{
  "model": "image classifier",
  "dataset": "flat shapes of many kinds, plain or patterned, on busy backdrops",
  "translate": 0.06,
  "num_classes": 6,
  "hidden_act": "gelu",
  "momentum": 0.9,
  "orthogonalizer": "newton_schulz_5",
  "adamw_lr_other_params": 0.0014
}
Rows from block 4 of a small image classifier, named by matrix and row number. Rows with one number belong to one channel. Each number is 50 + 12 x the weight over its row's rms, rounded and kept within 0 to 99. All counts start at 0.
After each channel's rows are labels from the 100 images, of 14976, where the channel reaches its highest value: "responds to" is what is common among them. Only what is clearly more common there than usual is listed. The data: flat shapes of many kinds, plain or patterned, on busy backdrops. In brackets: how many of the 100.
# convs1: 3x3 conv, stride 2 (model.blocks.4.convs.1.weight, 112x112x3x3, each kernel summed), inputs 0-111
# convs2: expand pointwise conv (model.blocks.4.convs.2.weight, 448x112x1x1, transposed), outputs 0-111

convs1.61:55 52 34 36 64 56 55 61 29 34 52 53 48 46 47 45 43 55 47 45 44 52 42 48 63 57 40 52 45 54 37 46 50 49 62 44 72 50 42 29 39 46 54 50 54 30 61 33 59 80 36 45 35 56 44 43 52 43 44 48 45 51 96 38 48 65 59 53 46 57 51 60 63 63 49 40 55 42 36 41 44 97 49 48 64 51 50 44 66 54 66 49 37 54 49 65 63 59 70 47 31 52 58 42 57 46 58 43 61 41 88 52
convs2.61:57 45 53 44 50 54 49 54 45 53 47 61 51 76 49 57 07 44 53 52 46 47 50 57 60 55 47 52 32 47 45 82 31 60 51 49 50 56 48 49 46 54 57 52 31 47 49 61 49 78 52 50 49 29 66 48 22 58 48 55 46 53 45 48 59 53 57 49 58 50 60 32 49 48 46 45 46 51 49 49 49 49 53 52 54 55 40 23 29 53 58 45 49 64 43 51 51 51 50 46 45 54 63 47 99 51 56 53 43 34 40 45
responds to: count: three (52)

convs1.33:59 49 44 55 50 66 51 41 38 31 65 52 45 57 46 55 42 58 80 50 54 52 36 50 75 55 38 62 58 40 45 51 40 66 56 49 43 45 23 36 43 52 37 64 52 46 68 37 46 46 25 69 49 53 48 52 43 71 52 51 48 65 73 57 60 61 54 43 55 51 42 63 71 47 35 55 48 40 26 46 81 47 65 73 48 43 56 64 49 47 67 58 71 80 42 56 50 50 30 47 47 53 60 36 76 70 47 56 54 51 57 52
convs2.33:53 47 55 54 41 57 55 58 47 60 48 86 51 84 38 49 50 48 47 43 45 49 48 53 54 49 48 53 50 48 45 40 38 48 62 47 37 49 54 47 48 50 55 60 51 53 87 32 32 59 58 61 43 57 38 35 32 37 50 14 60 43 53 49 47 52 14 44 48 62 43 62 49 50 40 61 11 43 44 47 31 37 51 61 51 48 56 57 26 47 56 51 62 56 00 39 55 56 45 45 55 53 32 41 09 46 69 51 52 62 45 65
responds to: ring (38)

convs1.53:47 48 54 40 60 36 56 51 16 38 44 38 48 41 62 34 59 51 55 49 59 54 37 44 37 58 41 48 52 55 41 48 41 51 58 52 50 49 69 46 57 51 41 47 57 31 63 56 60 82 04 47 41 53 44 55 46 36 32 55 56 56 81 35 57 56 45 44 51 67 51 55 76 40 46 52 37 43 52 39 55 75 41 56 60 44 49 50 52 54 45 48 48 38 52 57 77 48 77 45 30 54 62 32 45 47 56 49 46 33 81 54
convs2.53:40 75 57 55 46 47 46 47 50 67 56 73 53 35 40 35 00 55 55 39 63 46 51 47 39 47 50 56 54 52 46 36 47 60 53 55 58 44 50 45 52 54 53 48 87 52 59 27 60 49 53 44 45 66 72 50 48 37 32 43 51 61 50 57 59 50 71 49 48 51 44 29 73 52 36 54 53 54 52 54 42 46 47 50 60 54 47 55 47 58 51 51 49 46 19 67 60 54 51 43 45 48 36 58 80 37 56 58 51 40 42 52
responds to: count: four (48)

convs1.79:61 64 54 47 26 60 49 59 47 46 54 48 34 71 45 43 33 32 43 46 38 37 37 50 42 50 44 30 80 36 59 42 56 49 47 51 35 48 53 70 68 55 50 41 39 60 41 48 60 40 95 78 56 52 45 53 59 67 91 46 50 46 50 48 65 47 41 52 42 51 39 47 30 30 43 55 37 52 47 33 50 50 43 54 43 39 52 50 50 56 65 52 45 63 46 48 52 56 40 33 27 42 43 60 40 62 65 52 45 70 43 39
convs2.79:53 65 49 51 49 60 44 58 49 38 48 58 50 43 63 21 67 47 57 45 50 51 53 61 36 42 60 50 45 33 69 40 36 68 54 34 43 42 50 44 46 51 61 49 37 53 50 57 60 28 58 22 42 64 47 56 68 41 03 51 45 58 53 50 46 53 32 50 48 59 64 55 55 55 54 48 57 53 42 50 53 40 58 61 45 59 53 42 44 40 48 50 44 53 31 46 50 49 50 56 57 38 60 63 56 50 51 41 49 45 33 83
responds to: ring (36)

convs1.42:44 52 71 49 45 44 40 62 55 67 45 56 41 32 65 56 47 72 69 53 51 42 57 55 32 82 51 44 39 40 64 64 77 56 43 45 36 49 49 54 68 57 59 57 51 72 50 54 51 86 42 30 60 48 59 44 38 42 52 49 64 66 63 55 54 28 42 47 48 28 55 55 57 25 40 56 65 58 35 46 60 38 43 69 53 55 35 32 65 42 30 48 57 55 48 46 27 57 35 46 37 49 45 33 53 55 48 74 48 49 56 49
convs2.42:55 47 51 55 51 52 55 42 46 65 70 93 50 66 54 39 64 50 45 43 53 53 49 46 71 52 46 55 44 65 64 66 54 57 45 53 61 54 48 39 51 48 54 48 60 51 54 48 37 38 52 53 34 50 55 68 60 48 50 40 40 44 48 46 76 50 33 53 61 52 40 12 70 47 75 65 46 49 50 46 38 44 56 47 59 52 49 45 37 41 52 71 62 51 21 60 55 45 52 54 52 53 48 55 08 37 47 72 44 44 58 22
responds to: gear (41); count: five (38)

convs1.74:57 41 64 60 53 46 49 50 62 34 43 43 60 51 60 58 52 38 65 50 51 46 75 46 51 43 45 32 33 70 38 36 46 52 52 53 34 52 45 53 38 46 45 85 46 67 54 58 40 57 36 53 38 41 60 37 56 61 32 57 45 50 54 39 39 35 50 54 55 57 55 47 52 37 52 59 54 80 72 55 73 43 66 55 36 48 50 43 59 56 75 46 48 98 46 48 59 60 43 47 31 52 61 49 43 42 26 53 55 70 31 37
convs2.74:47 45 44 47 53 36 55 48 53 38 48 61 53 30 75 32 19 36 51 57 39 52 40 49 70 48 68 60 35 55 16 56 34 31 37 49 59 56 44 48 41 45 64 49 53 65 80 32 56 79 38 49 59 54 39 49 55 68 53 44 56 60 54 54 51 52 52 43 54 43 33 63 29 50 50 47 31 45 60 42 52 50 53 44 56 49 53 68 45 39 45 63 46 52 28 55 45 55 53 56 48 25 27 44 03 58 55 35 46 45 48 52
responds to: ring (36)

convs1.98:44 32 43 55 83 58 54 51 41 37 59 54 51 59 53 59 43 71 43 48 55 55 54 58 46 59 63 69 37 62 69 37 85 52 60 49 63 51 41 52 35 48 41 38 48 37 37 51 38 54 46 43 59 56 57 46 62 34 51 37 61 73 40 36 81 64 48 54 56 72 48 34 60 78 26 38 62 60 59 50 51 54 47 63 46 42 47 54 51 58 57 71 32 53 44 49 55 63 16 49 53 49 62 42 54 57 44 54 51 78 44 45
convs2.98:41 91 53 64 57 55 46 41 45 50 61 77 54 87 73 27 60 42 39 68 52 42 50 55 61 48 41 27 34 63 80 58 76 63 54 36 47 54 51 52 44 39 42 51 34 49 41 38 57 58 40 09 45 60 49 68 70 67 57 57 61 49 58 56 52 45 39 48 67 49 50 81 47 49 51 55 54 59 40 50 52 42 63 50 48 52 53 58 58 48 53 69 58 26 51 40 55 38 58 36 58 49 91 46 56 57 67 49 53 47 50 46
responds to: count: five (52); count: four (44); gear (36)

convs1.37:48 41 45 46 38 43 49 47 52 37 39 49 40 67 43 54 43 66 26 41 55 49 38 45 47 53 37 37 48 58 62 57 58 50 46 48 81 39 55 48 38 50 76 40 51 42 77 49 51 47 39 38 50 48 51 53 49 64 58 44 48 47 63 49 52 43 50 43 50 37 49 29 36 52 45 38 43 36 49 26 38 30 67 35 26 25 50 51 37 56 74 43 53 53 51 43 39 29 40 32 87 41 28 20 35 49 35 45 58 53 39 56
convs2.37:41 43 47 67 53 29 55 49 53 60 36 84 45 46 41 30 69 44 54 57 30 63 55 47 50 30 56 49 50 38 55 46 08 41 63 63 58 46 54 40 37 50 53 51 38 56 23 48 45 58 51 49 49 55 41 57 43 00 78 35 23 36 63 52 48 62 55 43 54 51 47 33 65 54 42 41 35 54 55 50 37 33 53 45 52 54 59 42 44 53 35 55 59 48 54 40 48 34 56 56 55 45 36 45 40 51 43 54 47 55 30 51
responds to: count: one (87)

convs1.8:51 44 63 78 39 56 51 65 58 69 56 35 53 28 56 67 52 47 79 52 55 65 51 43 39 79 57 27 54 37 82 46 63 58 53 53 41 51 64 49 60 53 53 61 54 58 41 55 39 58 46 65 51 47 55 54 44 68 43 53 50 60 60 58 48 22 58 51 54 36 39 52 38 43 43 55 61 62 62 57 64 52 61 81 34 63 54 36 59 55 44 59 54 77 55 49 55 52 41 66 67 54 57 60 42 43 21 73 46 53 43 46
convs2.8:43 54 54 47 48 49 57 41 48 54 45 47 61 41 42 46 68 52 50 58 63 59 57 51 43 57 50 41 49 71 59 28 37 53 44 38 62 41 67 63 51 46 34 63 38 60 66 36 44 35 50 35 65 46 65 59 37 54 48 44 40 55 53 56 50 44 46 59 59 54 45 38 55 45 38 43 53 53 62 54 60 54 40 57 61 59 66 82 59 53 59 50 51 34 49 46 48 53 50 49 52 26 34 59 30 58 64 88 53 24 56 40
responds to: ring (34); frame (33); gear (32)

convs1.29:55 39 50 59 45 58 57 46 47 51 47 50 38 25 58 44 57 53 40 50 63 64 58 48 45 54 43 54 25 49 69 35 51 51 55 53 41 47 26 47 52 50 43 61 51 31 64 34 59 67 16 61 54 45 49 57 55 56 48 52 49 47 66 55 84 65 45 44 51 81 45 47 54 49 33 41 52 55 46 54 81 39 33 71 49 50 57 66 44 55 73 44 36 66 57 49 55 66 33 48 13 54 63 46 57 36 49 51 46 71 61 50
convs2.29:50 57 50 48 47 61 40 62 62 48 51 55 53 92 71 25 26 58 44 45 77 42 46 58 32 44 45 47 43 53 78 62 45 48 47 45 37 46 46 56 55 52 58 50 80 46 22 41 51 39 51 14 60 80 34 44 35 34 19 27 26 46 43 63 54 51 56 48 45 49 48 28 61 51 38 51 69 68 41 50 53 61 54 54 48 54 49 38 70 46 38 52 42 48 22 45 49 48 55 46 51 58 26 41 27 52 69 50 47 54 59 63
responds to: count: five (56)

convs1.91:51 52 43 42 48 57 44 52 47 54 58 39 56 35 45 48 48 53 53 48 57 58 44 35 50 60 45 65 46 46 36 35 36 38 65 69 69 47 44 25 49 38 44 41 44 55 67 24 25 60 25 31 36 56 37 46 52 31 41 45 44 60 69 41 48 44 51 54 49 42 34 56 68 52 70 43 40 52 43 88 37 64 43 35 64 64 45 59 64 42 28 71 62 27 45 56 46 45 59 63 38 51 43 44 82 54 41 42 49 39 58 51
convs2.91:27 49 46 41 41 40 58 53 35 47 49 80 54 65 59 37 53 54 55 56 43 37 63 35 20 43 49 53 61 52 67 45 50 57 37 43 48 61 51 43 68 39 50 53 63 49 31 50 54 59 53 84 51 47 39 56 36 52 55 45 55 14 46 47 53 49 30 38 34 43 43 55 57 51 56 55 35 57 51 45 55 48 47 28 63 56 57 49 79 38 11 62 46 57 49 32 54 40 40 52 40 68 71 43 42 66 55 77 39 29 33 19
responds to: count: three (49)

convs1.93:38 59 49 66 54 57 56 61 46 65 55 54 52 50 45 50 58 53 73 51 55 63 67 52 33 48 47 23 44 45 84 31 62 48 44 62 53 51 46 37 55 45 45 55 54 44 47 41 43 50 26 66 43 49 55 41 37 63 34 54 66 57 50 76 42 14 69 54 55 50 50 45 49 45 48 59 44 58 66 61 83 40 63 79 53 57 43 48 60 53 48 53 58 66 49 51 49 42 54 61 76 53 52 53 23 51 37 66 51 51 21 55
convs2.93:66 44 42 37 47 61 50 45 56 54 69 51 44 15 53 60 30 53 48 55 46 32 57 63 46 46 31 37 65 61 50 33 72 68 52 43 63 36 50 50 57 55 36 53 35 67 55 67 62 70 62 51 29 67 41 53 29 54 62 38 70 52 68 40 46 46 72 58 45 50 59 56 57 48 44 36 57 39 62 50 55 54 61 52 55 42 57 69 41 62 57 38 63 54 20 52 44 35 46 57 45 37 43 53 39 35 58 79 45 47 45 63
responds to: ring (43)

convs1.34:63 68 49 42 47 46 55 56 56 53 47 58 68 35 54 42 57 47 74 48 66 45 56 71 56 63 41 57 40 56 46 69 64 49 43 48 51 49 44 33 61 51 47 67 56 64 53 52 16 46 67 68 61 66 58 48 63 67 38 59 54 53 52 53 63 42 48 43 47 65 42 54 46 44 54 56 76 58 39 51 91 43 59 49 49 53 55 48 50 41 54 53 64 87 50 53 64 74 27 51 55 61 64 57 45 77 49 67 39 45 33 54
convs2.34:50 24 56 54 50 49 48 54 42 58 37 73 55 41 61 48 53 51 52 40 67 55 46 48 71 50 40 48 43 47 70 58 09 27 50 39 50 48 57 42 66 54 57 37 42 48 34 45 41 28 48 86 33 66 41 61 40 55 51 40 44 42 55 45 60 48 42 60 48 54 56 99 48 41 62 61 42 52 55 51 52 46 49 43 47 51 38 34 37 52 58 62 53 51 19 49 52 51 39 46 44 40 37 48 49 51 64 71 49 66 47 66
responds to: count: four (47); count: five (39); frame (32)

convs1.57:63 62 46 44 49 61 51 52 54 54 54 52 60 51 29 45 50 37 38 45 60 69 36 50 57 39 48 26 62 54 47 54 42 44 42 39 49 57 47 71 29 59 51 66 48 63 47 56 48 42 22 48 49 52 38 56 51 36 43 42 50 64 34 34 48 30 55 48 53 41 35 63 62 53 16 45 48 43 49 64 41 38 30 74 36 43 54 21 50 62 57 69 59 44 35 48 41 34 32 23 25 58 20 48 43 46 57 46 47 70 60 44
convs2.57:58 57 50 38 52 33 57 55 58 67 39 54 47 43 51 66 67 51 40 36 47 42 52 54 68 47 60 44 42 50 43 39 43 42 54 30 60 40 58 61 52 53 69 52 41 51 63 47 43 54 44 32 50 69 62 40 48 51 56 59 51 51 50 37 60 48 54 51 50 45 60 85 55 59 41 38 57 51 57 48 59 50 42 46 45 58 49 53 70 50 42 39 54 38 51 63 56 39 42 43 36 54 23 43 74 44 77 51 50 19 65 50
responds to: count: five (48)

convs1.100:45 19 60 83 50 38 50 82 38 63 51 40 44 42 56 46 50 56 40 47 59 50 73 55 60 70 61 45 56 68 64 28 53 63 63 51 42 44 46 46 71 42 68 55 51 50 49 54 50 66 42 46 69 59 46 58 66 50 89 59 44 48 68 77 58 45 56 52 44 55 29 42 59 76 39 45 55 60 61 44 57 54 38 67 56 52 47 50 59 51 46 56 44 63 38 47 46 47 41 46 62 71 59 37 43 45 50 62 61 64 63 46
convs2.100:51 67 47 46 54 64 45 48 59 51 51 67 46 37 72 47 47 52 48 71 48 58 52 47 51 57 48 33 40 55 69 85 42 38 53 47 42 47 59 38 46 53 43 60 71 49 65 55 61 55 48 35 41 52 43 49 40 53 41 65 40 58 57 46 34 54 53 64 52 47 47 48 61 51 50 60 52 36 50 49 42 43 44 51 53 57 48 54 47 44 51 57 40 52 13 57 51 59 59 51 55 66 06 47 59 33 63 62 49 50 51 42
responds to: ring (46); count: five (46); frame (33)

convs1.67:53 43 84 27 35 55 49 45 57 45 60 44 41 57 48 74 50 49 39 43 63 59 48 39 56 74 66 46 64 34 39 57 35 65 63 57 46 47 75 56 43 52 56 67 59 31 62 52 52 82 52 43 37 57 58 58 51 52 35 63 46 48 55 63 37 41 46 49 53 55 42 52 54 50 28 54 30 47 44 44 59 52 48 43 42 50 50 56 83 56 20 67 60 64 45 53 46 54 45 44 39 59 74 47 41 46 25 43 46 43 76 60
convs2.67:31 33 38 39 34 48 45 60 50 58 27 39 52 65 55 51 21 40 45 53 45 70 45 56 57 52 60 50 56 50 47 17 27 55 42 44 44 45 48 62 51 53 47 55 21 62 54 44 52 62 43 56 34 54 23 56 25 40 51 30 40 53 40 45 26 47 55 47 46 45 65 14 38 36 53 59 65 46 25 43 45 49 47 59 50 53 47 57 51 48 46 35 58 43 15 53 48 41 55 47 59 37 59 51 32 34 34 32 48 62 55 41
responds to: count: five (49); ring (45)

convs1.14:58 48 57 72 65 55 54 23 82 37 49 54 57 39 50 42 52 50 60 46 46 46 63 56 73 68 52 60 53 69 50 91 55 47 51 53 48 54 39 42 42 49 55 51 62 39 51 54 36 45 78 49 64 54 50 51 57 38 50 57 55 53 73 53 24 75 55 51 52 56 48 58 66 82 94 56 47 55 51 46 61 49 58 50 64 59 52 67 39 44 40 45 54 60 65 58 52 39 57 61 36 48 53 61 53 44 46 45 46 40 50 57
convs2.14:39 29 55 41 42 52 45 52 59 55 24 57 48 24 35 42 61 55 46 43 36 41 54 52 42 55 49 51 54 53 55 44 56 61 55 41 51 48 44 45 49 59 48 58 30 52 65 51 67 70 49 83 52 52 98 41 48 53 58 73 45 50 46 64 49 58 53 58 44 43 50 82 60 52 58 51 33 48 47 50 45 51 48 44 55 48 57 59 38 42 47 47 55 66 99 56 53 49 39 58 52 52 54 46 36 45 53 24 47 42 44 40
responds to: count: one (41)

convs1.107:43 49 46 53 69 62 56 48 53 52 49 53 43 27 42 51 44 49 38 50 55 59 60 56 60 48 48 64 50 58 42 62 59 52 58 58 51 51 35 44 42 49 50 56 54 32 70 48 99 44 39 44 51 49 52 55 47 48 37 58 45 53 59 58 48 58 47 50 57 46 58 62 51 49 61 53 47 47 37 38 55 85 45 65 33 65 53 80 63 50 41 46 50 38 62 55 30 25 99 58 39 55 60 53 64 42 52 61 61 42 47 53
convs2.107:48 25 47 50 49 51 50 46 53 50 51 52 51 59 56 80 99 48 57 52 48 52 50 41 57 57 49 50 53 48 43 41 41 44 48 51 49 49 50 47 45 57 52 56 99 52 55 65 60 81 50 64 28 56 67 48 54 40 80 54 50 50 47 51 51 44 25 57 47 47 45 64 61 48 47 45 52 47 41 49 53 52 52 52 56 54 56 58 60 55 53 53 56 60 99 45 48 54 52 56 48 52 79 59 40 58 41 51 53 54 54 53
responds to: count: one (54); flower (34); largest shape: flower (28)

convs1.71:56 46 79 68 61 51 53 49 56 63 34 44 50 40 43 56 56 36 34 55 48 53 37 66 62 82 48 36 65 37 50 62 46 67 65 70 56 44 73 47 49 49 38 28 58 68 53 53 51 50 37 50 65 55 71 49 41 57 60 57 54 44 73 55 34 26 58 49 44 47 60 57 46 75 54 53 54 45 55 61 34 30 46 52 59 76 52 57 67 50 44 75 59 69 48 32 54 44 22 64 56 63 45 43 38 45 65 59 44 52 47 51
convs2.71:48 54 51 38 50 52 54 52 50 34 46 47 47 11 37 39 70 47 46 43 53 59 45 44 48 58 53 48 45 61 32 46 78 45 52 46 45 51 50 45 52 63 31 41 43 35 34 44 61 37 39 52 34 36 51 64 46 42 54 47 53 44 60 48 36 55 57 60 50 57 46 36 34 54 37 43 62 45 36 58 44 54 56 43 46 53 41 44 27 48 39 54 51 41 16 52 51 54 42 62 46 33 00 55 58 44 44 73 50 75 80 40
responds to: count: five (47); white shape (45); count: four (44); ring (39)

convs1.40:44 38 59 60 37 42 53 46 50 65 49 48 73 51 63 55 49 38 56 36 47 75 43 38 24 59 42 26 38 42 47 34 50 40 65 47 52 43 40 44 49 49 43 49 48 57 53 71 25 48 72 53 71 53 40 47 35 42 66 53 46 35 34 34 39 33 54 53 58 46 38 37 49 49 54 22 51 45 37 70 39 55 39 44 47 73 49 64 42 33 41 52 68 51 44 63 35 19 44 38 51 65 39 49 29 35 44 42 48 69 38 41
convs2.40:69 56 48 46 46 49 51 49 43 50 44 61 45 44 65 40 56 51 49 54 68 55 51 58 54 53 53 53 48 58 69 36 00 55 37 45 48 48 55 47 56 53 37 49 21 53 52 32 50 51 60 77 35 60 73 18 32 35 85 21 55 56 39 50 48 51 62 51 41 36 25 49 40 60 51 38 41 53 73 67 61 59 45 52 49 50 50 43 56 41 44 44 56 30 56 56 49 46 75 45 45 60 40 55 41 70 43 26 49 60 52 43
responds to: count: one (45)